A small contrastive audio-text model, trained from scratch: encoder norm layernorm_no_bias.
Rows from block 5 of the audio encoder, named by matrix and row number. Rows with one number belong to one neuron. Each number is 128 + 24 x the weight over its row's rms, rounded and kept within 0 to 255. All counts start at 0. Numbers have three digits each. After the name is the row's rms in percent of the matrix's.
# fc1: MLP up (encoder.blocks.5.mlp.fc1.weight, 640x160), inputs 0-159
# fc2: MLP down (encoder.blocks.5.mlp.fc2.weight, 160x640, transposed), outputs 0-159
fc1.108 084:080145128142098148123144132143146172116111198127157139119135144135135196119102185145098130093148117110110157116105148090105103112141132101133169152147154156126168150121131170150105158113143104135135138171116137135110110155124144148165128079113146122149133139158130138190093135103109116137123119107165147108143104145115137102112132096131137163141099167112136143126084093146140105114094106148170105128146157090113141141097127130146122157138135126130150131130136104131161163076167153
fc2.108 090:118090109128162105134108143080089110157118082156150105126142135107123129198141111137129119126092127147111123110148119141110181128106128121122153089102113107107103120132124139111175109106122172131130119087120124144131106155134166137125151109124136141103155117145137090107142133134134153114131142151117102177130139142136118120125148144165148098155165133142075120073153164143076121120118156127141136176110085154141177097148129076109129121125119083121131193146134134152146095143109166
fc1.110 081:125111102148081131091150142145150180152141192143116165106116118103156100107098163111092118101129128108126149101104174076125101120154125139171151137110137157126203146109129127172087148128153127141166111150105154162160124152119142165117113092093095124111125163166109109149128106151121160114143131112173149136114136138128124112122105091117129148105142120145092158125115105132154124104105102132149149142155121078133154097107119136143098130131105131089145123147110148124119146085155118
fc2.110 088:111127109129184118122116163076079129137096100145150128120142125124139160166134128112152102159084118143104135098130103125119152133090135133094126139126130138115085123142133126127189077111114140145139135087108101110142072167122159138100126116122116155097148131151121082134122152134139129093138134161102100164114147120126140104153134131153142130138159117136064140094117136142078120098134145130125121159102094136126139081152144101131119140144089094129138200158147127140137121130116194
fc1.111 132:090163099100085155171158140104134144129127119098080169126105115116133111123095131136109137173127120130121150129157149087120103128143149151146110123118155126138155136138118130152152144183150118163107152190104129131140095120109142133159100094164093123108111166134157117157111109154122131115161114135110134115126155159116171135145126081109145159136095094110104116151167126126112126137139118154108152081136151111167110109122112175117123135095168124108105146150156104190105154164140089
fc2.111 123:149170173148131140153100183066048144141116103135158097106135141152114143158140116121131120107138120141162133140161118144146147111131102098112094174155116149078111113149140128142142112114116141136110105071141084115122134163158114127132171132139151138139142110132117119137159085121140155127092114138136144147127135111141137092157101124168159091123125140131084114123087122126140134106139139130094124179088090187143125085128143110153112137141086140134141177153134139102130131121118136
fc1.112 080:136107102170135122133117103168134135126117123153140134162056115162127113139139144147111117116093176160142136099114109125145124072198102126108163126126152087142098139159137095108125136132120154109175123162155178168104159100124118101081169118131118099096131114161120156120125160111113109160138167131128082167124092134143107111120102135142120126118176128095122156092128149113135117125120123131135141119119097137086131139180126139128143135099093160134151104090116117140140097120146153
fc2.112 079:142119171150078110139152125174180126120148120145118113164096117134111136127139108141098139099156130137144129167126134108091117135158104124141117092147088123148137133107116134107079177121113101108122104148165136126117144097134099134141140139155181089152143147102126160111115120121128145155130106085122138135129105151130102137112122110111139077138120138104187125148112120132178114143133107109113127135104163139116159169123124135108131133110146186105138042107102164122105118130145059
fc1.113 096:124107113162121142158108124143098114104106115153145151122104123118134079121116123136137105126125163148161132129135108139141128084144136132102125170099130108127077156151142092120157125116128136095164118122135156142099121138100129073087160109155125116114138101145152138112121172123126081113166156151141082153102110123139089128160113140136103139158176128091100135099122141133068107118168118136145138104108119128074115132196110124104212120094095140132130132139108155127136092120140150
fc2.113 096:136126190118061116125160106155179116109146148145082107152090120127117135136150097147114156102152119144148138167125120112117091112148111127136117146130097125127139138107134142091065164141111107107119119145157122140120159110148075130133138128148176080160123124102139183116118105107124141157129119112128150127148102127128105155119142107122125097122107134111188135147110131113192126161133111116109120139098174141113129163125128130117139148121161162131132052109120154104117123118134074
fc1.114 082:103119117173058116088120121194156134138150125143131115122104100118124125100104180117104167106127112143109101093117148090114073138097142132171099089132119150162120117091114157112109174108107112108123122124170168110131128132146127149152102115115130153174122159126116108135107130147115149101111147086134091135119114148170128087101116094083117125132097103136115140125142126113107105123131127129159131137119157134107115111158149128134134135119146177058129132158124159107111141083099119
fc2.114 067:117106106069201126139128118096107128119102081115143137135165126123125111162124128134132121196100162136105169111121111133144160147104120129091135160095133112106115139155122102092164100148143153143149155118087100129125065142133143107133132110109087137065114103116133103111123110111139132086139139142099136130152176130114127122173140155136107161129153158138075123090151159131108148127126149122126122117128096160129156099164147147104125115103131086130121182112133142125133115144137162
fc1.115 106:105139118170143118080138134128164110160145141160149172120098095116134111093137200136090140110126122089130102084092179090117122147128119164155095123148141135141155131111127137129114139128126093101153150149159152136167147149135159178119110148110123147129130206166117087105121153179097115121156141137143115127133124128137144083118100054106122147134147098111109140090117120122122150099124108142175137136142129106124146119110133139145115139121159104080146141142106152138133124118117136
fc2.115 102:110171122113158148158100141056046132146099119110144146111138125122147154140113136117147117177121136136135159137149121130144142126107122129116109163118118129110103119163133109162203101131137124151152128108098097111117096173131130137114118088142111147099111112141125104154140112146146144085138125160117125122110150113116154114174128125148144160128134123139071132110117126137087154112147136136121138123122092155153098093131125153140111116123072106139130214172150110129128148125132176
fc1.117 111:142121137126113089131159126108092084126134151151142113147099149131121100151182118146110137112114170151144105147165115173137129108154095118101149130086130102109117129122150135141157111122115142125162123118125154126111176091167115120107154116136170132156112070135130166146132149109136115107130129184126153147102098129155087198107169104136150103116138161100161115134100131112083103143149126128094078145139092137133166160116129100106138142134132143150097089127107112138081115122089138
fc2.117 117:140121164159090138124144112165171121105165165130090114131108121141105095109138130142108156074159126114155125149114150116110105127160141123153113120150110134156187125097127150127082175129136101107105101148152156126128176095156113128140126141114162113179133139131136155117128134111130130161126113102134141114130097136129109146081118107104135101131097133137192129187117111120175129156128126113129124130114186123116131166122114110124133135126161154122127044083094133126119129120127081
fc1.118 100:078111130115099149161142105126151130132096135136160117117107128123166117130101170143126159132118139130096130132085155070126095161165129153145110119110146151109160136136146124108088110119097097105106186134162121166144144171123123163174128127090119153130135152115147123152100128124105099131119159097128160127172130136141122130148111066113114162129092130122122132106152143108154110106128119173098081119144119111114120135109153166133146165111147091103146116139162103132149192120177106
fc2.118 103:132102119136137101125106154068061141160107085143161098125147133107112121157129114126131103110118112140141118096155097169120159130114144111119133127115111123083117119139119151133182113126116193143117083075121102113129130170131142119134158115149131147113141116136108115130156101149143155111111136177121092159131103124132139098144146115159166081132168124144068134095123136134091119108127147146120140166119088170162124097149137097120123105137088117138137191155130151141122118143102159
fc1.119 091:140126117170091154117156115149151128140100148174116125160068109162147136132132157135137157148162102151102113127129133096150137136168113138131083047147160115109133110075125123138117187142106115134127118138131172190112112063136149146143117173133134164124108157156151116146111132129103100099107117119131156133088139136145126141111131121144136129142090128105129129147175141114161098093128134118126048135148175118120138129113146129131160143129147108132109151123118131136140118093145141
fc2.119 089:138070138140115146129093187143102114141110093127148090128115132131098137132160094117138137064136117162132098111089120126081140129121118130138123087161112114119142115160124158130156151119157183131135113103136134101124155118134153119144149161110131149121148138090159117091156118104147164109107108103107083164144127156134112116116127121134198078152147104149111111060149136135100096131120173131117141173132116137126157095164106146134140094116129128139118159172118109126138099130132100
fc1.120 082:107115115128099160144153116129161097160094148125113162131138104108115096123111138139137130148090116113084122102137177116131080129173146165136111149169139113122127142107154127145137104134100115096118183161146151155116109129127131160151088110097083127102155160152118100162099164145141105117081130115114159131110145158142134130126117108150141150105065131128106134140176157126111124088132134158124095126160135088104128135128078158154131171136123152125115134132122102155154168141155066
fc2.120 078:134078119161137128138103168119098100126110108149142074146163132162130131186162108125164119125099134124128095118111101131106173132130104114128127088109115122113092124149131144110168104096113154130128091070152138113104122150147147125114185162129143131114168130125114131108180129126135139143100131139116093182158119126148095099143117133164151092128154152143092129092129138154115120098129153125115118207105073166136168118145132071134121133142109118134136161119117142125137120124115137
fc1.121 092:107138094136092125156133127145128151124128133136116137105134116156157111119110147121103163146124094087066123150113172107156083161121163173139110136132141138140149148085129141123134138113102095102082155174196122108147099159116122159130122127131128148144150145136135102131088112139099069177148150078158148097143131113147127105125084113093103156120111130112127125110155147139143122128110100140096136111125158120110120122132167147148129134089106153090170137127160123175098153082141129
fc2.121 095:115116109106180114125117125063065130163106095121162129109151145095140144149145117126134110150100125156101124117155116155139163140091143137104156126093143115098097124133126123138186086128124185150143129096100115117135101159115156127125144110155109144083140121119114111137131110143143142110116132176136090148135131144131134131154133137156145123139180140138070137083143155133074112122113134132130125151126078146141129095156146124109127120137096101127130200170133116163133129143104179
fc1.122 102:137156122140080153132102147123131186123120110110106129099128081160117196127112132094127140170159096113124148111128110081145145147127129124145154123186104181144095106150107118114100145125139105154116146135148129087168097134114096157138104119144115131123138142131140114122151104127133180180119095093136155094127135110101150110111079134106115131120125135136172145140135101166156132133122157133139151113101155113108134109127153144180160104124132137109126115107130057115131151158152084
fc2.122 104:112131079129179140116119136108093120164124115144173153113144129126168127138099126120128112165086127121091125099125136130153145145100141137115138113088152123124097135138143112155172098119146144132148171093111144140136082144105174143111111126123097153088118124142132100172118153145116103107143153132141111147110145139133144115158115130148112179136137136114078138076138128128065117105110128147133129101155079114114117078122153159143114139096093083142152198167156118139146132120151164
fc1.123 098:112114126121142110077172125123141115120157156129129109128170151130121083185163111126135146097135157139119095131134111158152135119113117127127141088107126072123138130099124159134130113112115209107129102120140143148112160095163113120131146122136152115173117093128108149130149122100141119123086149189120135163107113134155119176102175145126138080138119140130145098127127130112091107144104110120119075166122112121108158160087134103112123148137118099187110104121126116104138111092079111
fc2.123 107:120128154174107129107136114179173127110159157135096116141116131142116114116129153139111144082147127102151096135118153109107121130142133134158120097146114139169161125098111156138086152130127101116121108147166158132132159094134126131125109145124158109183139162134129161118138146136133145150130108101141152110125102124128121138066120130096135099138113141138197128195125108136181121132141125112136113133110165109108139171106114104144129133145151157118129025066109123119126125126125093
fc1.124 093:112122121155118129090144102170155121157150149172127142114135126128131115105121182119097142109125121111119123104084190111114100155118162160167079104146131150157148124081112128123098138123099115112115121122201138140131137137147117158146110173114134120116128171137134096152116129173105121106098139091129104148104101160156115123096111076112106135119118136137118155105160103115088121099127112138146101094143171113124117104129152126132117154089105174102179117152121167116100141102136096
fc2.124 095:111140103102177140132122140080092137160106088099154150113149115085147147122132131138128106185102122154101149116127125137156125129101138158127134158117133110113098109152119082146167086140139132142142172138091114117158094153115149122125121110126107145070110107105142080131126110127154107088147124157109139125135164152123141129174109131117112169133152137127083130078139139133089124112117130134125136088150089131152110102147148167111117104091112080119109204163150119138131141143156151
fc1.125 097:124177147132110127122100148095152144098102112135114142122154085131098148117135123081102167112159091086129143117110172116144129131138126137141129144147138172135113082155109113117124148141114082153124148134158108107165087115111146148114132143134111132115128182112140080079138099132129157148144116115102188081158136112095173095135099093089133151114130112152143131162137092168144138093138150109181151109130156110155132123140130143174155102142146120102142142096122116136127135158127082
fc2.125 105:103128094125154150128122138089067127161112116120153163109143129129179140137095132119137124163101141130095132120136142129155138131103131139126128139087177111120096124147136112143190096118129145141153142123124132142134095158120175131123116106143096158082107111146133101160116118150130124101129149151124101141101139138133142123158109120164136147130140112111056136092131136109066122111120129165128128122160093124150103086117144155151094152127097120126139221180164118142123141123131169
fc1.126 081:132108095172140127096108115121155154128140143144116125098109109148136115087116192148076127120132115086124096125086155086118085147132150135168098128149119171141150127078119117127123148100090115105104145162152144108178108162109139194149097146132145102119146184160096115159105150166142111153151149113157108140100118106143134109137104093089123161128112116112138149126128124111132151109127111129135146095116167090133133112133133108160137114111144145067164137136103105112119148134131128
fc2.126 085:120105103117175134126113136071066135169113095106155123116152121110129162154142112127141096166114132151095133118130115133127152138113121136113147133111109121106093116143123129142180105118136166152127120091099113119125092152130162126120149097147104141072149115105113093142142119136134136105129147171107102153125140141121125108174117134163149138133163134134070148066133143142086109105130152141119137127123074145134138091150153137121129119114082103119140223173135125149133123139122158
fc1.127 108:131177179129115127114099160108142119095114095158129105131155103147111147134164171101151152152144097115137138142143142086130132143095115122142105149177085159106074095135112098133104124127134059144101146123172150102135127119120123147147129131144096139143144135130135114098165110120135159177136069100111164107149134103108149106143084146112131135135117116144133119144120117149160140076156158093140176130101117127108136123157125151198156101128138132119129156105104096144155129123146113
fc2.127 128:105145088123165152115135131086084128155115115134153167113145125133171130105099144118144125188107109128086133106140138130163130144105148144122118144106156115121090122145139116163187107141123124147137170116125131144144087143094162135119114122137084158075115136137126086167118140147107100096138153136126111122110146127121149107161110128152121178121136118118063143078141130129085132112112120147134128087149106118135101097132144165144107141115094116133141202170163120141141155119145168
fc1.128 105:108123132137173110090157126129131083123139138123154108130192191139132127175155104133158136109118151141144063108144118193120159101103127121112163105137128089121131140117132149151123109118117179093157104113129136141133155092158114098097167138153150140170126103139100153144134127105112125129112138159145108146146115118166106182115178173142152076131143138118133097108109150116081140157094140126126120155126113119117116120118130107119125135154126131156118101117117118112123095096069127
fc2.128 122:144123143149116130102134103178176121098158159135110118145114119128102098114134148143115147072140128106150103150125138119111131117144127117144129106149108133166150114100126145120075150143128106112117128148159155120107163082146117131135116142126161117169145141136126162101126152122131132155120117099137124109126109132144107152075123128089121106136099138122197130199120107126177108139131108109150124121115169110104137190115119100137137128133161160124122038055094121126122132124135101
fc1.129 100:118131134178091134105130144148148144164132123169143134129119085120122129092125146106091163103148089107132094104106156113123110151098146147156080103141124136167135102097139154139105160115116104138108144137170174105149150112132137135092127184120135155125134190139119118147111113161092103145105120095144099139092101131149131099089084073093122143158119146133118183124157103118113115124129107134173155129130177118133105122130131133153126128082125140078160140162112140136090124125127129
fc2.129 084:118136097102185118152127109065088126129109121118137150098158142106135132137118143120137113195118141146101171107131119128161129125097131144121129182116128117100112122155123080130190073149129132145158154156068101123139093153106136128121126099123084139065091105114139102133127125127137123099141131146111131118133153117123159124168131136124109170113147121122069114098133147117089152134128132135133141105140108140146090094146142153100123121120110091135121187153158104148132126133148168
fc1.130 086:109121158162141118074140114174166077144128173146135095096127114121140132143108190140095175101100114117110103133100160108109106148120122145135089121138116129144152105098123126125113112122107117092109179132204142146117141116144134190153113136097156149161160126130154092157127132147094129140070126093107105157113131131150110147107105102124137120168105136129106147113157124148124126104092108104128099097155164120117127143125130147147102154130145153095111130123112122186130155113131138
fc2.130 081:120107081114183149132122135081061126161104102141154123132158128108127131136135136112150122165092107153111129107150117132123165145101150124134140114101138128112112124150139149127195088115141156170124130107103125125141073155111168142121131103130094156094152124133126090131133115145143124096119127147103095169119131134125140110172134139157131156141149134130070140086161144136069126123120151138125135155122082142144135076152116117128131120133110113121136197162170122163130124142131176
fc1.131 120:101137131162132124073120139130155145160151124145122169119131102101124098108116203115072150100107113070148123079060169081128116136135149133156111112125134162165138122106129119138110147117107100131122149142130148126178127153108160157132115147118116132117136190150108080117125165157118126128152128113134113120117120125127160081118090077092121149143144097150115152123114118123135137127113108126169159117123131105131133135109136155160108119108142117083179152133105152166116126124136132
fc2.131 111:126167114120145157156104129053040135150113108125144155098132136111141153134126129115134117160128134138128164128151130128154136119112132121125121177124129135104092129162133103135192112125132127149164131133090097106131105173134142126122136084144102138106103104144130107151140109150149145093119121158130123113103155120118157101171119116153155147127143116132072137098116128138089162112144126138103133112114103151162079091116139136135100125130082127134116201188147123133120152128144169
fc1.132 088:106163119153130109130163119116144143162143197139150142144117133115138125093108161122082165101123120166103096124127176089118112150112131142156125129151135126123123114131131151162145143109110083114117175108172162152154133136138149176136095164130146164147176152140102134179113139155082141144106112143151115132102099142129127146111105080142157129110123113124102130092137110121098103110121119151143100134123143127136160148121092140194121138097127137097173137186097149112122141089126141
fc2.132 078:114129109139164131140113151090095119127102098143159124146154135155145123191124144116158125171080113134094132118136108146128170138111112142108135138122141122119086122138128139138191078116093133146113121098109117136125069154120149133103158115134103152092151128132118099114138128130121137102131147152117106152108126110123139099160122147169131151111158137131056114082144138134085101098115141133150126173104083144121143083134106101146110128134077092114130182112150131152156143128121189
fc1.134 118:111083120133187161153143139186163095116124136081100148133106144154163082148092134108160159168102139094119123094091124139133130119135131142123089163111149113148132149128153146124094108145122109129133112141110150156112107121123142110149125138109080108103117127130130096093108108177111081079131140128115145162099165149122138112113139154097088141147113118104106122181128123125135167112115113109120133139125125128195112123123141141127087182156125143115131182093121149147097146127128136
fc2.134 101:153135154105110122135083169105100127099118118114146088118115118142090155157172125122142120097160126163148128154145103151097137141155088100109126125140082155099110098186120134108126151110159132140120096085132131099102142134135117095141151107132141152137153103115124135108181107111166169159103098147104142128153107101140111117121149128184188063129134137142134121095120120149129134127141166136097142165091102143143161154141113077134141077125146154135117146149098117128136107152109127
fc1.135 077:114121131132138151115131161163139163127140169101166123114097115123126137101095191114122148105138114092121119090096141113126090166105160136174137137132144115156156114103131147163141153120109087114102116139139133131139101141114125169164095162121118146140149127103118074178142142166111125124069126113162112087115101142089141064106131089120121128145116132136100148151129127106071124137144082133178141113132152093144123123125120136133116133090140149097095136156111142156105161092135137
fc2.135 073:130108091088186133143109139075080120148105102113140130126141136131147132162135115144136086177115118137107145087157130140122150133116112133121150125089129112108092147171126124105184093142154166147155124105094103128140084167119143110131136109115102143083138115116130110127134127125137114122144152171111097140133165137126127122160129124177142142123180124138051111081144140143101143118114138134131145146147088128143156084156137131117129122104134101129121210141132139150141100131126163
fc1.136 133:166124137157128122185103135137107133130103117141135118157113107146132100122137112126129092111140134170126141176169116132133139136141110121082124136108099103124079082174111098111159128089138130127147119114119117126110135086131115062093152107175139142126142100165149141149147176099153138132115129147115098150105115099138092163147120135176149103107147133139120158114112131155113101146179146142113127135114109178113136144180115097099149104129094145199115092109138124103133104156130152
fc2.136 118:126174220132075107124138124152207131114155161132080126158074119144110135129119103138127143121150122117148119142107134109126077119141095123138096135158129131154165156117129121106071161142113094109099142161149127139137165095131082143147115144132155103171116137117154176138122122129118133135131108099122141106144126128119122155099146109097111142124081123118178129147103113116170120146135120117130119125139158095116121158107136148130140129140188143123122087133123149106133141119140087
fc1.138 114:130171137144121121133117141128157138115110107148131101112136087126086126124170157080126159152144088122154124118122157099114118127123124120155118154166093158154083109134097119128093150112124073148082144119160148097146110124126105132140128155128131164123126151121139106084152128159125142158114091094111148115122121070109142114119076114062119150144109130155155129152125095165145117098170168089160158137092144130121116131168131141176173100101132139103160147118113113150148142127116109
fc2.138 124:108146090118149160131117118085077121154118120112149149120149132129170137119107142123137116191115136133095144113135141130170134127121148135120122147111150125112111117138143097176192100124139123141150161123108116137139090157097146143111111107144082157080116116148149096175108117149124104079134152138136110125108150134123158124160102128155120174121130123117074142096123132118066139115123121163137121110155090131136095090131141168144103141116099121139133202175161122134123151113138171
fc1.139 092:092117109133097143097124166138147165149125157156145185078116095085133126098104198116098124114135126113110144097089162092123107118154124100185168134110145150146160140120147159126092160120125084137134136145100131137139126162121163173109113113112122136127128169189136102120143131125135119127148155085155131120142129155108164104122092096115138169115129123134108131109097110132133124119110095130147158125180136083128136100119168139161145143138112110094168129109101125124116128109155131
fc2.139 103:116113096126164134126117151068059132157104094143148121112133130105140150151122118117134115159091141147101133116146116143121159141106138128122153118114144126114088123143126126138198085120132166143143123094098105132139093161118144125110130113136092152083150122134118092129141125150130140089136128161113102162110135126120138104160129127157148122130161142134058126087134146136072126110130135134122132158109074137143147101167139104118114120148079096138139203167148121155134122132113181
fc1.140 087:116127096132107153100142114122148179111116172101117167114133120152168131100076192111100166114125121119071158118076154091158108162110150147189158112125122161139154155117122128152140145113138114147121129133152105135144147178125151193164137118117109138101138106118121089124100097119111108158157135103158162115108124136106147085138122103152115159106104148101124120096116102110149131092096109114131138108143144102115126124101153135159105142116149138103130159137159124149131155101156119
fc2.140 106:122099122147155111124098148074063119159109070138159113127150132115127148168134100119124128135102119149126125109149118141101167143115125116117144118110116124116109129139129144121183115091136172139127113083122097121137109151136145131112152108135118142090157129122111086116139131149139151134117123168122069177132121143133141119133131133161167095144166145148076124095143140143079119121121141142136136172095078168145153100157140098118112116123089098120148201161129139140126098148097160
fc1.142 103:142134126130129103091107107129118145161143100111127111100165156105098097103120135127135120110118113117160127126109112150101146113103119109128132186123109156118100159146115112124154087083109110137107151121169142087138129221122112112111151112153153071138160122080087140114132125121117124181151138106134087107145135100128138097131136171101131137103149150133122165070098139144152128113164130112154188130127082132124117152143114113147145113086118173112146128120115168150147112150127131
fc2.142 081:127113098084115092116179061168147128114142116138137140149125158109145127136098116127148139129113144115123184121129124129160107096151150142121138139111156127082089170097163113099075148172139116126124179123123127159154117145122134112118129100119157127113111107107132134118103128110086088116146166098142131136158138120144130134134160172130089191122148140105157139110173143091129127149105093134133137100133144116084131140118134134094163155087149125140137101123120185112153157093154140
fc1.144 089:106121132134081133149176132125163148133103151108113114092117160117123143121095190137086143093137123130131180136091145103123080098141137127170151136159138123150162180116166143183126181141148114136109131138121159129145136198105138161141111128137131127139138127172097120158119111128126120105134127081185130125125122140156121089119077119123148149128127114130117166133119103095122100103119106129152151125147148096160124109103148151138105165090132142103144117130118172127116156095137160
fc2.144 082:129100109125159112120129143084075112149088084142131121139155141127122133181140097121133122143102143134084122096173096131099151137112143131110141105089128115102075138138131153109172107138108173140127094065122111127132103139110154129119147141135129131065137121132131103106137133127137130121133146150124093193137130152132121138143143134153150129135184126145069125085145161134098118118123139121139124148111079142115174086157147094125147137133103072134140190138134144134143099126122154
fc1.145 118:156178163131102130138123145115136157100145105159120129121143090143088137120176145099113151136175099117159131109142119099117145110109123118141138145176117139148086111143088109118101155114101074154085149134161139110140133134119134126099118148116119156115119144130149112100137118106134161175124090104110151103122110081092160081119089126092129127141115126146156117158120106133143169071151140098160183124111134118108125120153132140201174116119117130088148121102114108132155129132155121
fc2.145 135:121143091123170144126122126101085133146102131122154163118148127130165131110101136122147123180098133129102130111137131134172128135104136140121122146097148123116091117134133101169195092134129132143151167131106120139137088147100166132118116118139086159077112134153137093165119135143117107091145142143129111114108143129125155118172102132143114179120130126112068129083150130109071135111122118148131125089154101115139098100120149167145111139105089104135140201175163124138133158118154160
fc1.147 080:089106139133131104088134136138171118133112170161100156114127124109131097138102179170122164131104131125108120118116177100119093208113127167161051111148157091114137103105133119110108126098113109085130150121177133131132161121144147189131108124076128083147151169126136103136134138124104155121146147135151133134147140167158148152109122095136130103118099137137142143123121130116156134089088100154110095137135159130133154133098129140130080125125145129134111128137109126109139138085115109
fc2.147 074:092089083144163126108124155095103112164094098160133117120175117131151139159126112089141119132067127112097095125113125128077188170106138136120121079148130125133108122130114144133159127096124163150134117096142130134129076152121186174126125124127132161112175149141113074151125146128132145106127118132087101151131115146112119104134107149149138113141159139142081128092149126147109118120132161112131141162098110139118176097158087095135117117152095105120149163143136128170145132139124150
fc1.148 103:130173139134086164115075153148142144104122099133128124113153096151102151113139152121109148138157111098143121147135141111103139124080137149156087131172107183147086086138113119091117147122119097146068139139159126102120137129141097120140160131109121130118135151106156125091142091133141152160094095084112167085137133119117141073129069104096108157125112129155147115131138125159151115110145138103151158122128180122131109120130119117170153104132101133099126112127106093119155162134137079
fc2.148 101:100119092099159129125130121091102122154118103116151168129131124109146121123126123116136111200120135136108141112137141129157106127116140133116138142084152097110111130140146088134175115140157140124160186138094119142139089138111147126123124104116099149090087126119135093170103136143134106091135172152122113117121170144136132135175128127145132170131125119116083136090136140121071146119119133160138137082186090136135102089138154184127122133095109102131115208170145144116135127125143143
fc1.149 119:129178154160150113113124145143152133110118107137131133125176110145081141125169153091122138148134084098154113108116139105134162139112114144145111143180113133129092100157090117150095142117110080103097142127165140091139139116148122143106129163127129145118132173136136110093177130132152163165105076120088158099112103115118168097118093131110123126115139141152153112139117090156144119084153135073173149134103131133109129106169115142183172099136129150113134114106092115123150133133145103
fc2.149 141:113154082131159151123130129094086117153117122119155167118143131136166125106088143112138118177100124123098134111138142123157131132112153142137124144109143123119093117143137104176196096135132126151139162131118127144138094157106158153120116117139084155081120140148138093177105128157114104093131140148132113127108143124127155111163102122135125177113121121125064131083146122120070132115124117162146127103150103124142092096128129174149106137114080123121143190173152114144122156106149172
fc1.150 091:091129129163134149069142121124163155145106175141150138110161132103148079090092174110084124091090134126098127097098195098125134135124122135170127123143130127133138118100127161162137140123141098125126158106162156144129126152124167163115107141107106136145160175149096098163125146143115107131120129098147130146129140140123141079102072089128152134108111115151093127092129098130108110098122105152170149139124148127128119125132111124183104119126124155097151137135116125147106175086144151
fc2.150 088:098139095139150150124115154055069122161095125136144128115143144129158140158106137111155110167104129134100120117166116135156139128141139124111130153112147126120104112132130118146189088123114149138128126105114115130141069188094152147122126126141107135082121133158110081148130133136126130113116137162127104163102143118117140094149123122169140128111168108129047124107122144128095131106134125141123124136134086139135128088141134120142091131134095095129128216152167117145129115126123175
fc1.151 092:114122131107193113087141141142132159154127128132121118121151149126144147119092133128122159093125122086100145125098168143119105122125144107142150166189123174115159161088129162128099126116099109103124123112144095117135097195127110149157150113086100106089124147133098124135115069090092095142140100120127119129167149136083150122117103158085133160132093120127132118117118102130156150125089129148128119140125140141088117099145176136143124164103118129110178162087139138147125155117158129
fc2.151 081:127095107140162152145123135120107121151102098139139109143136128111121138165146097137136115126094125165115115118132096163095172133117117136096147089105110107109086117139135107106153128114144199121140120082132138122095112144142151084109152108141125129075130112117142104092143135164147150119121133164107112174135116145134095116134148153174149088132182155146087110094162141135097107129118143110131151161134072175141152125146126083098157118126094092140108166160106145143135099138102164
fc1.152 108:100111112155142100091125112138156146150139159153118174087119122089131099121097207137072156104102130085140107089100168103110123129127158160140092129105152151172136130107138133130109125124104099123140147151133126163150141152133191164133107115110110119124131172154092072122106175165106135114154131099117110140123114137137142107102111055088103147134127114120102145100119119124113143112120116118152136131147136091150132130106100147130104143103144119080149122120115137153118113126113146
fc2.152 102:125168121094156154160108148053029134144091114115147143108132129127142164143124127117137111179127127145137161132161115119151129122118122118113119163123121135107094122177126099142191111120136113160141124133094099100116100167134132130121134077140097154094114111150131105153152101139139142096125120166112137113107150110107146110157109124149139139114133120152073131099119133135086147099148132127109136122110102148149100103144134145139116105147091109143114196169151140126132155139124154
fc1.153 097:109145096127091133115144116089149176136149088133131125079128123082119128082099171118093140122121096116099137139141168103136081146125171138151126112130105142144142129116108143185175140127138109161087154161141116120176106148084135163135094091167123177129139147126095121151103128158128137134134117101135112102101132162112159117079125101137132153169123128118105145115152103112112109127127119189153172126139147112091142127131119134138127121117152153104126131161127130173105166135170133
fc2.153 074:090107146096149126136143159105116116105114090142135106160146143138106144217100094141162135133109133144126129096150090163122155120131123146091126131119157110091119135122131144099128107164100179119119082101103097131122086151116146135130155122124137102125136103156104108083144102122130126118123140168103110168132134133138141134148165163160145114102154132128090092107131138119140145117102143113118130185122105120137192107155128086093134129176126078162118180110156129147144111120118137
fc1.155 081:104118111150112133103144139125151167138132190123158154102140132115150174110088207154099164087114121137104168104116159127124093123116119091156127170134123128143172163118143155136118126113145103128136134149138108138109119157144154169144108110084109122151126135199121090151087137133095143117121121106166149129121134118118133110126113122122145142111095126140120153112072123103124108100136074169140144110161125100132115163135148152127100146097112175116138132113118125121142153097180134
fc2.155 083:109085101124173103135128152084097119147090104148124097140154127123123152182156118125141125155085148136103111086156092148106155159125118130115164100093120145101083132141134140103185101112126171134140112070132118124129100161152164139125143133134125130079163132120125088099146120125119145141143124146119107183144136128126116104152137135149154115137179132141083125076148146141085113115129157115129133148100101138133152104142134106138148117138093089127110189163121128149162109131118156
fc1.157 105:142111141173087104120109135149146106147142131176113154092120094106130121109117178106076150120141095115137120118101181087153110132094152145156079106144146138181133124114133121102076139121098121106103134124197134116151132107144144157164122156123137165116113173115151086152123153136105111156106139108149104130123093118143131122099116079091111138137107111158126165089143116131125113125123105136120112117127150124109087129110122130155146146100125133093157123174107151133091138108107078
fc2.157 089:124129107099183131144121135080098136149107111116154136102163112117139126124132142134142106193092128155098141113140118147143135146101137151127131167094119131108100125158131089139182080139157132154148153147085094119138084152127145127138121094132096144048117115121123091130136126125152108096136144149115120127129156114121138131187111135129098172115151124132062137099123151137086142136131128139129132093139101130150123099149135162109123112118111082129120194163157105154127128140156156
fc1.158 110:149113125138151102159127114134092126122112110143142133135108148141121112135134132118113078115111169165140144137179130156168159100119127126101146153087123085124092120177130101121155116100123115125166121119125134130099144088138114086054151095176142137124137080128168134121127184119147112138135157146125082146082120112163096156162115123167120107126184118120124137123136147126105108150168146118132141124132108152087141138181111122094175114114087134162096101129105125122125117138115148
fc2.158 111:131164195132078110140151124164189127095154154124074136155067132139111135118136125162110157115154136121149127144113134122121100126147112120147100146148115132142162142109113126107073172137116096112125116156159129128111163094145082131149129134129163094169123144114139183122117119119112128149134108105126137106143108118123106146092146117098122110120092115118195122167111121122176123151129106109120126117122162113121121178107133128126145126133166161122124061106120149095126125128127080
fc1.159 098:089110098125105127105132146129161112163176132144106151130115112096153125075117179078075173120135096106118139096081188089117114124115141160173098125141162132156115104105114174133108158108109132100141125134168136128161151132123135174137113155120113154169135162141125093127110136169096132128117138119145118091105129133138156115110109073136121136136129101124115166125140096124126121134112099131172155133132174107122110108106125138170117118117129146077160131162114158152115139124108127
fc2.159 089:110144096116186145133121133088089118140108115132164130119151125118140131143109143130153107182094129134111134118136118141151150142104130126101148165113121142115108131144119111159194082125115127159151126106075107119131078154112141137121125110119086153070135108150117096121139114138134114103133138150105123131127156121135156092198109146134126170117157131138052110098130136143083120096116133134127111125114093140140126099143135133132110121127090114123127206150151099140112151135128194